Weights of a small spectrogram enhancement model: trained on simulated sounds of rotating machines with and without faults.
Rows from block 6 of a small spectrogram enhancement model, named by matrix and row number. Each number is 128 + 32 x the weight over its row's rms, rounded and kept within 0 to 255. All counts start at 0. Numbers have three digits each.
After each channel's rows are labels from the 100 clips, of 14848, where the channel reaches its highest value: "responds to" is what is common among them; "peak in band" is the frequency band that holds the peak. Only what is clearly more common there than usual is listed. The data: simulated sounds of rotating machines with and without faults.
# convs1: first pointwise conv (model.decb.0.0.convs.1.weight, 128x256x1x1), inputs 172-255

convs1.92:070152182157128127133146077137109107230098143211117051113152097152142143111149168076120113127082161127160092139161143131130167201119084084081120131186139106032165119096131132153123092143128133100114084202158176122165158118168115119139097150103140110158
responds to: thin (high-pass); gearbox
peak in band: 0 to 250 Hz

convs1.59:119098203102124155175146120120139125127127106119128078082083174129148131095149109153105135112121126136146094104139101132142121128102127147132138149101166116136101107122143164143152183119117136127123111126166128125123175112154112135187142142150142144164
responds to: piston engine
peak in band: 4000 to 8000 Hz

convs1.95:147105089146157110164065101096175103050117123108117134135150109102123189131155190097123173156149139191221150120124124118068155143147176159188127169109146092214120136153142092139157172118120137109092136177113194131152202125052124171130071151141164138139
responds to: state: faulty; rattle; piston engine
peak in band: 500 to 1000 Hz

convs1.40:159095151115121179146178111142130170145177145129089163123076144139181140151017070118092121134082122139128146112122076127090121092120111096114138124118120142124072122202118125152151178128087125183141133100133097123110102146150131133099121166131143157176
responds to: air leak; rattle; compressor
peak in band: 4000 to 8000 Hz

convs1.104:123130137144184103114000148141119065130159126103088092136097107161122181139150140212175112178144108145202142143121139121074167108124057050173138116132130126124181046117142104116069110153146146153061139110108114126110176146041121154095090132058156135111
responds to: thin (high-pass); fan
peak in band: 0 to 250 Hz

convs1.42:139090131098159118098192133125111115130159174125157195114126152149161103153116088098145116144146253154152157179117153140144098120113131106181120190096115156104085125093134046221146096134138107070127148117147047122145085139171125132073133111155129111104
responds to: quiet level
peak in band: 4000 to 8000 Hz

convs1.107:067157208106134167147152104118130109198135075225137079141168109080109175128112139107087107147080094072120108096162123092105130135114095046047116150178149092061133137139147106164138091126113140126100083182118152125100196140166149137077121122094150119147
responds to: conveyor; thin (high-pass)
peak in band: 0 to 250 Hz

convs1.53:144142137102090146126096111095133182084130131112138104089127152078069151174178141151071094141107127110122149097142067119175115128130136147106136074106107097190115094166149077143098128148096148114163102143165147131140113152139128096077126133135159143123
responds to: electric motor; imbalance; machine: turbine
peak in band: 0 to 250 Hz

convs1.82:132117194124142127144101193099146101119118137098064135144118108112125110108098102147143099126195094127180131056141125112014117125137103128103216159072107144149088157116131086117176143145152116093137104106131118123105122112116114110097088144143149062139
responds to: text has "speed"; speed: medium; turbine; machine: gearbox
peak in band: 0 to 250 Hz

convs1.63:074131202063125148104158124132155160160126114142143128139129160077115153086082094148042129177092087136110152112133135114101081098160206049053141150096164135101090217154145094159137126099107143135106092164143083130130138104192157177101119165114129138145
responds to: muffled (low-pass); electric motor
peak in band: 2000 to 4000 Hz

convs1.122:152098124115135062136110145120157144155127153151141169112088143141110047081160189144143115057138230112149142151153131150073142122140100193166171146110109162091127173101102167169124178065099124091199125122170153139165120063147071122082069131121112132112
responds to: compressor; thin (high-pass)
peak in band: 500 to 1000 Hz

convs1.116:124104182117118169113101128084166134165147093087077143116171092123133155156124099091093123116118101113149198086147148091096155097132124167092126151147150095099125117108129154162111074146138102140141130098056138130086135100126145122141177120102111149175
responds to: quiet level; piston engine
peak in band: 0 to 250 Hz

convs1.15:124154126144111143116142106167084110176125107135145123154146163160112144115128153120136121023170188119103173129056199122063115136092163129176140128115099142090138204106127158146210179139117103162169136131145137119074101153148182140217088078107055080130
responds to: imbalance
peak in band: 250 to 500 Hz; 0 to 250 Hz

convs1.60:131140115123125110145143140131129125141087100120180249086070172118142109100121129101101119125104119166141124124114156131132120180095100178140143110111119149116142117122120121125188228140138121131153130138128198130139237165122122137169088148132108163130
responds to: conveyor
peak in band: 4000 to 8000 Hz

convs1.119:097151135105135092113145080096065124121033255157129138132161126095123116054041138128129160112079128209115174119162133191110126098137152109128119138122046107125133116145130188122140112159138132123126092119163125142188135114115126120106144119129000121129
responds to: compressor; piston engine
peak in band: 4000 to 8000 Hz; 500 to 1000 Hz

convs1.70:103155117100104126119138159137136119143105145137093172152154125100158136141158160144124093143161135155115116105078119101116133138093078146163114029103088101108107128174138138141162163159100102161121130118039118130125158131124144133125137149117162140131
responds to: reverberation; text has "reverberant"; piston engine
peak in band: 4000 to 8000 Hz

convs1.58:130109121121135127141116121149138113121102077118197154144077181110160165168140091063097146106123138143177086111126120130130148120087107162163162102105137085134106068135154126097165165098165092181149123162183153129152173158121114103149086127158132146152
responds to: conveyor
peak in band: 4000 to 8000 Hz

convs1.17:142093123109183131147138082066169170131114130171105133118125110129218172101108126047153118098107152118150167112076243140143131165126132149104175102110102151134105141124112053132140098073131107095229121144084143130163169148162118113105125181116153161108
responds to: compressor; speed: slow
peak in band: 250 to 500 Hz

convs1.39:107093110051102163171065113132099115118132128193167127165106099065156084046138178129022180128122078121144088087136126085124103110162082098067106189103154177097106176186147155161159092071118156060131136129136124141124176100104125091183110174124124144095
responds to: pump; thin (high-pass)
peak in band: 0 to 250 Hz

convs1.79:105152161064101195140106124133123179169143116119164162105110139065102098047122147143015133184098055077105178128160189115146080125128129065039167133074139157118080163200123098145156102087118208108112120109093118128186177089176126138140130148132123079109
responds to: thin (high-pass); conveyor
peak in band: 0 to 250 Hz

convs1.65:121166141168107108110134141156095074092107137130160167143024108117138114151108103147106069131116150133129148170104130126081104189119195156164141137125149178158134094137116107107116125117129135102124131127101104138144122156087200162157136147095178156123
responds to: turbine
peak in band: 0 to 250 Hz

convs1.49:089089135162155117093138078118153161126091126137057111125133074068145121071131103121138086126148136107202120131206130158119172078155084140119152108168139104143085105162125088125157116156103090096129061149148201133175109183162113124142105143120152093135
responds to: turbine; speed: fast
peak in band: 500 to 1000 Hz

convs1.23:115106103152107088131143129124130161141089081156136045156162128091170108174107076159084157119168106155119131061100145140158112134121109097152120172153124081105082155148133102166151045159166122120092150162191134132152116132178182106137151120068159142126
responds to: conveyor
peak in band: 0 to 250 Hz

convs1.69:104149120098089123124142168146123120144098147143099169153145130114168136138163156156127092149165128151107119102078116102133137127101078142164113029108083101107108126172137153143169163169105095171121129123042128131115164139119142135131137144119153133113
responds to: reverberation; text has "reverberant"; piston engine
peak in band: 4000 to 8000 Hz

convs1.55:104140096097122124123167117084119170124098136105142147097133155072079139166183076155116135101155106115121164153102154148151141097146148120071121129141126136128147101114072150166097125195096138127160117097071086124127151097145137178062165202134128082122
responds to: quiet level; piston engine
peak in band: 0 to 250 Hz

convs1.52:105125129102092127094144111105066171091127076134122163084154165118117110153139163160099172170130147135097111159183113070164118131144132121120136107093109128178121127098147153159081150166054093113160107154140106134193100106093136136101255122144198134138
responds to: speed: slow
peak in band: 0 to 250 Hz

convs1.109:076140209089125192122196103117087133192127110183177119130161106073115122096098155091100163175081088085112179101170134098080108130122087000056137120126145119072111158165141137150116142092126185112096113142146147142131177098168133150129125117083105074137
responds to: conveyor; thin (high-pass)
peak in band: 0 to 250 Hz

convs1.112:122123196092104190115172136105125156175134113109104151097134100167120135136133116131092096129114144149094204076124131144105123118124096172143122124147145099073120136108108172167133100141148104170134114122064159126053146142183171157142159087104122117168
responds to: quiet level; conveyor
peak in band: 0 to 250 Hz

convs1.7:159073137149153146088172132040134118123093117141094085059097132187194145099135039123155135139118101122157124122102078179109082198106121113172148141163080196099091175101133180140098092163113122115136171071147180136201161166122145103157153130093135139159
responds to: reverberation; text has "room"; text has "reverberant"; gearbox
peak in band: 250 to 500 Hz

convs1.102:077097216080145138129227100119160128141138120141159146149181124103150125161115100124081169156190145107158151125138159097035099156120139020105152130088141095086100199153148105174099092124152138103103096166190094115155150111213158182148127199109173041155
responds to: muffled (low-pass); fan
peak in band: 4000 to 8000 Hz

convs1.11:100118146130064165131164047160165119164129101165140069152142181148120127155184134117177138027189172142103172135013170131147074154075164137173131147112098171078125134160102087154126155113149118149132147140158161120098124117127152174144082084108136136101
responds to: thin (high-pass)
peak in band: 250 to 500 Hz; 0 to 250 Hz

convs1.35:140145171133158150135139167173149145166168090119067116102107136165210166166167069187100084117087134145094171093111155135088158150115145192223180096111117092090114072100130077139101123129122119162095126149089119125068171156131150132097133107101095109124
responds to: speed: fast; fan; thin (high-pass)
peak in band: 0 to 250 Hz

convs1.13:117144137125141109107184118137120122181122124146157138168179185144124155172141135097126127105182143111104190124096166096073112134081132133146149105133092118087151162136105150159122115172137119141130131142104134124109099125173181170122119064134047120170
responds to: fan
peak in band: 0 to 250 Hz

convs1.108:125135142144178104127000128127130068118158121099079119142093100158112179143147149195179125176137102151210137144131137126061159117123052076173145122135131112117177030111138101140069105150143144142061132116120105131110189138046123162091069126060159129116
responds to: speed: fast; thin (high-pass); fan
peak in band: 0 to 250 Hz

convs1.21:094099137129118144078113097114127179109116154144134146113182147122132109088173114052112094128139118117140135085080214135124164093181109196135095113127128141136162153150091165147115212111131153158163136114085167118209107101138094162094123163157139060111
responds to: compressor; thin (high-pass)
peak in band: 500 to 1000 Hz; 250 to 500 Hz

convs1.85:109166110097144103138126015132164210124106111169136106150111075115163128123121170032125136104153144103189064133137201139200142191118146116131136114122135110127064139206098069101074161100141131110181120148080119127181125094143197171073124144125153116096
responds to: gearbox
peak in band: 500 to 1000 Hz

convs1.31:156093130091120117150190095091096146048093108100160198133174108121164136137152133125078136114136165103139110099098120119148112126106080102142135086113160143222141130158096112146088172128158138151143155126114084128125164118130134148165103062182159127161
responds to: piston engine
peak in band: 0 to 250 Hz

convs1.54:119139125120129087125126114099139154113151129095144114120140103161142121154155119170113188125168123113145096192169141141126152115159180130083154135141099061158089136133142174154126139149133125159100142165204113123195107097188184112133134109084113105156
responds to: compressor; gearbox
peak in band: 0 to 250 Hz

convs1.36:132096158149122170142159153037128125132154119115115224121170120114176136111071203118116127123090158123131123130087154157133140123122111082176156126116127174133128175111152158158118133141121130069173105040113143128110121170108124119101126129118047039155
responds to: pump; thin (high-pass)
peak in band: 0 to 250 Hz

convs1.3:128132139089108083137131140117147120128081123138133078207140073121136074124106113122093136146149153131159095103129110140073121115110079146094104128110136151131100105056105095151153051129141141070141127159120139118076120157118137125071163132132168158164
responds to: gearbox
peak in band: 0 to 250 Hz

convs1.78:112136140142098163116121102146138078123101063109162132199141087174112115098156189061195096134153155136138166123091195144116104191102187147144144093098127154167087092094100162193142243135216127136117087132200178150149165144126134138137105142083107136117
responds to: gearbox
peak in band: 500 to 1000 Hz

convs1.111:125144072150176084104035147140165089129140100111132146143086101147137167131156112209160108180136112154145099132098125132058129151131109127162135117135130155109138062124139107125088137141123117122076119153103140132111201173083128197086037156076169144066
responds to: thin (high-pass)
peak in band: 0 to 250 Hz

convs1.118:082119111107115162143133122073121187144126135125092076132187127125083108139124149154066147144143148074134151123185133107125136138117119107097127165123164098128111169092133182159100147126141148131126090200151146125142135074138101146188111099082163054095
responds to: air leak; compressor
peak in band: 4000 to 8000 Hz; 0 to 250 Hz

convs1.73:111210112149120098108099108110166079126155148087101184123090076114140120069094141084145038145120160077160083127147145079040055173113114094144190121130125196143113186127133100124150112069066133099148091135128134133111165119126134168121076164153189146117
responds to: turbine; gearbox
peak in band: 0 to 250 Hz

convs1.115:143069194135133158150112103122137114136122116186142170143155075151233177079087178096134148081105126118123119116142139148027137112145103131088146151113128173119166151141115172169165175116126148135147156058147109132128132137134125101090137167132091145133
responds to: thin (high-pass); reverberation; text has "room"; text has "reverberant"
peak in band: 0 to 250 Hz

convs1.75:109130120113204141137138124089115105128107072119124105212159088154115137210128114113154134124096129102118015171143097002096138130116179138143137136126152120106126140090183159149105160183200180123149114141154182159142142175113122155104121129086192119118
responds to: speed: slow; compressor; conveyor
peak in band: 4000 to 8000 Hz

convs1.120:132145192175133122099107107093133161147087138150169144111154113096198135062100123124091082094118135121118146137045167136055148161177067209180097140153104115133140108166102156097146180120154116141142062030109167128186159145140169104081142102132146155120
responds to: compressor
peak in band: 500 to 1000 Hz

convs1.27:043134145150108134186165139131140131158146131155098141116099115113136171155164086098062154094157126152127023114149135201131153122129185114085132105156140137090152165116116192139173128139142110213128108198131169119126196160129102103104124118126129124155
responds to: electric motor; gearbox
peak in band: 0 to 250 Hz

convs1.83:146125130057107153247126159121149208112155102131164107091126157109149112074191097181010155090151097140115148134153199130117095112127133117126175143141118134138181128143109131174193054100142163137148162143118162123148208088176146091088130147142153106092
responds to: compressor; rattle
peak in band: 1000 to 2000 Hz

convs1.110:118112100138120109094159085101047087112128140114148132126127121140165148112070149081119123124117077089230086135190122081013155141115033000099140169120181076119155182147128085159107095112131153065096123111166096132109153141087118132114118165114164065141
responds to: thin (high-pass); conveyor
peak in band: 0 to 250 Hz

convs1.106:122147105146164098112005134140146080132135087108106121167073095159117186128152113193181125177153103159194119131087138122061165114126080102172139121133129153112150021131142073105093100128126128126068129135122150131130203158072125185085057150068164139059
responds to: thin (high-pass); fan
peak in band: 0 to 250 Hz

convs1.76:152135153092153065122162121119108125110050182151123076152124096101140100115090128114129162117094096166177076133122117063048128200109074065100156112155155142120111151153141140124086066170142130069141100136141190107128129135096113131118102127139122052080
responds to: speed: slow
peak in band: 0 to 250 Hz

convs1.10:129116143111153091102190144050112149177146166117159111139100168112221184212084060026131117158163093165110174091142137090141134126106119122073137060133095143103140063104163103162095069182157157125124118092132120138172136130153180081114123184119099123193
responds to: state: faulty; imbalance; gearbox
peak in band: 0 to 250 Hz

convs1.100:133138146121186114153046146136181134110119108120036124133168162063145140142073106117158084088123149161183126167138130147113148092093134178170164091115080099131123032153126148123128150149103087097126133121128171123186164119092107133073090139154101156219
responds to: turbine; speed: fast
peak in band: 500 to 1000 Hz; 250 to 500 Hz

convs1.99:085119188104113184157205119120125113120132136204127130138171109105179130148157109114053132114152164128175065119132193133098131163104152061086118168117157101081155161143128110188171163103149146126130093144169155122140158143173141120152133162080155108144
responds to: muffled (low-pass); reverberation; text has "reverberant"; fan
peak in band: 4000 to 8000 Hz

convs1.44:136118124110179117139140163067109158135122099133137108096099131161145149173140097135164110142131148131120117108169117068062092140145140110152129166115126111134114192114119178179157144176164074116149131103147185145130127105143056149182200127168242088130
responds to: speed: fast; gearbox; turbine
peak in band: 500 to 1000 Hz; 250 to 500 Hz

convs1.22:136080129117182108119148112109135122116000148137163085144123096139143098199134121104161161122095094116133079160175168133100123153133127152148152154193130132137080136107139141156120088163214111118152127147129177147184129165134128133178137080128155111103
responds to: speed: slow; rattle; conveyor
peak in band: 2000 to 4000 Hz

convs1.80:135113186111085136144130112096116117068118117119160139154086093127085084120110134159126156130115126070135133149153132122115121153108199090154151130103131154156120135088126053132127157126074158118144124124225090130133139102125100077128119083093123130145
responds to: fan
peak in band: 4000 to 8000 Hz

convs1.43:149081149099165128148189190149162138137196122127121210133110121165142133133076108121147153154134155136106158109169125137147096116125164134134134169097104169129102103097173105187183099110125126065104115148168091121084090133175158117092112145123149181138
responds to: fan
peak in band: 4000 to 8000 Hz

convs1.26:123129100138116144082154105095093146140154127112157129120093119134127140162164073088082165115164170097105026119170114057078135128123175059108151116134179138149136155115114157139048164107158150177112124134129102116119122129162132141125124129086179115115
responds to: turbine
peak in band: 0 to 250 Hz

convs1.71:138162131129186186140114147137151179160206151155090127138149122144129139193154138159113087131117142082089068105082079096090123120122138149159156077161144152057080102167141070109072202142125115188122133130080088140074125116099114177113016154135159130139
responds to: muffled (low-pass); air leak; machine: piston engine
peak in band: 0 to 250 Hz

convs1.84:168104127089146126148138091115137191139097125172150148156076144115112113145121069084085140115102141140126178121127165161132127125070168151146147095094113151131114079123125168122104115145165157147130128126119132131103143160091171169198119161120122094152
responds to: quiet level; turbine; thin (high-pass)
peak in band: 0 to 250 Hz; 250 to 500 Hz

convs1.38:137140139114145122143096121118142127126137142135125100173151148121159115107144121120181107133115117123119150122101129121089150155101155134137155139166105151126125127098121101107038157134167137126132115119126173122120165168099106139137030111111101139102
responds to: fan
peak in band: 0 to 250 Hz

convs1.48:114025161117122111134151097092109114132042117164064127154144073148231072123084105089147079122167168123145139120091139111081195085153104173159152110089116119133143158131120140140182105106162193128151120117078063119102102148114132124210122211132147108113
responds to: turbine; gearbox; thin (high-pass)
peak in band: 0 to 250 Hz

convs1.62:114078202095144160167126117108128135130135104126090080083144152102140125101148102136102133093123127106152112101158101128109147141092065100108148123110152110128111104123136163148151144139132130149122108096124127127113173119125106126146129153145131144159
responds to: piston engine
peak in band: 4000 to 8000 Hz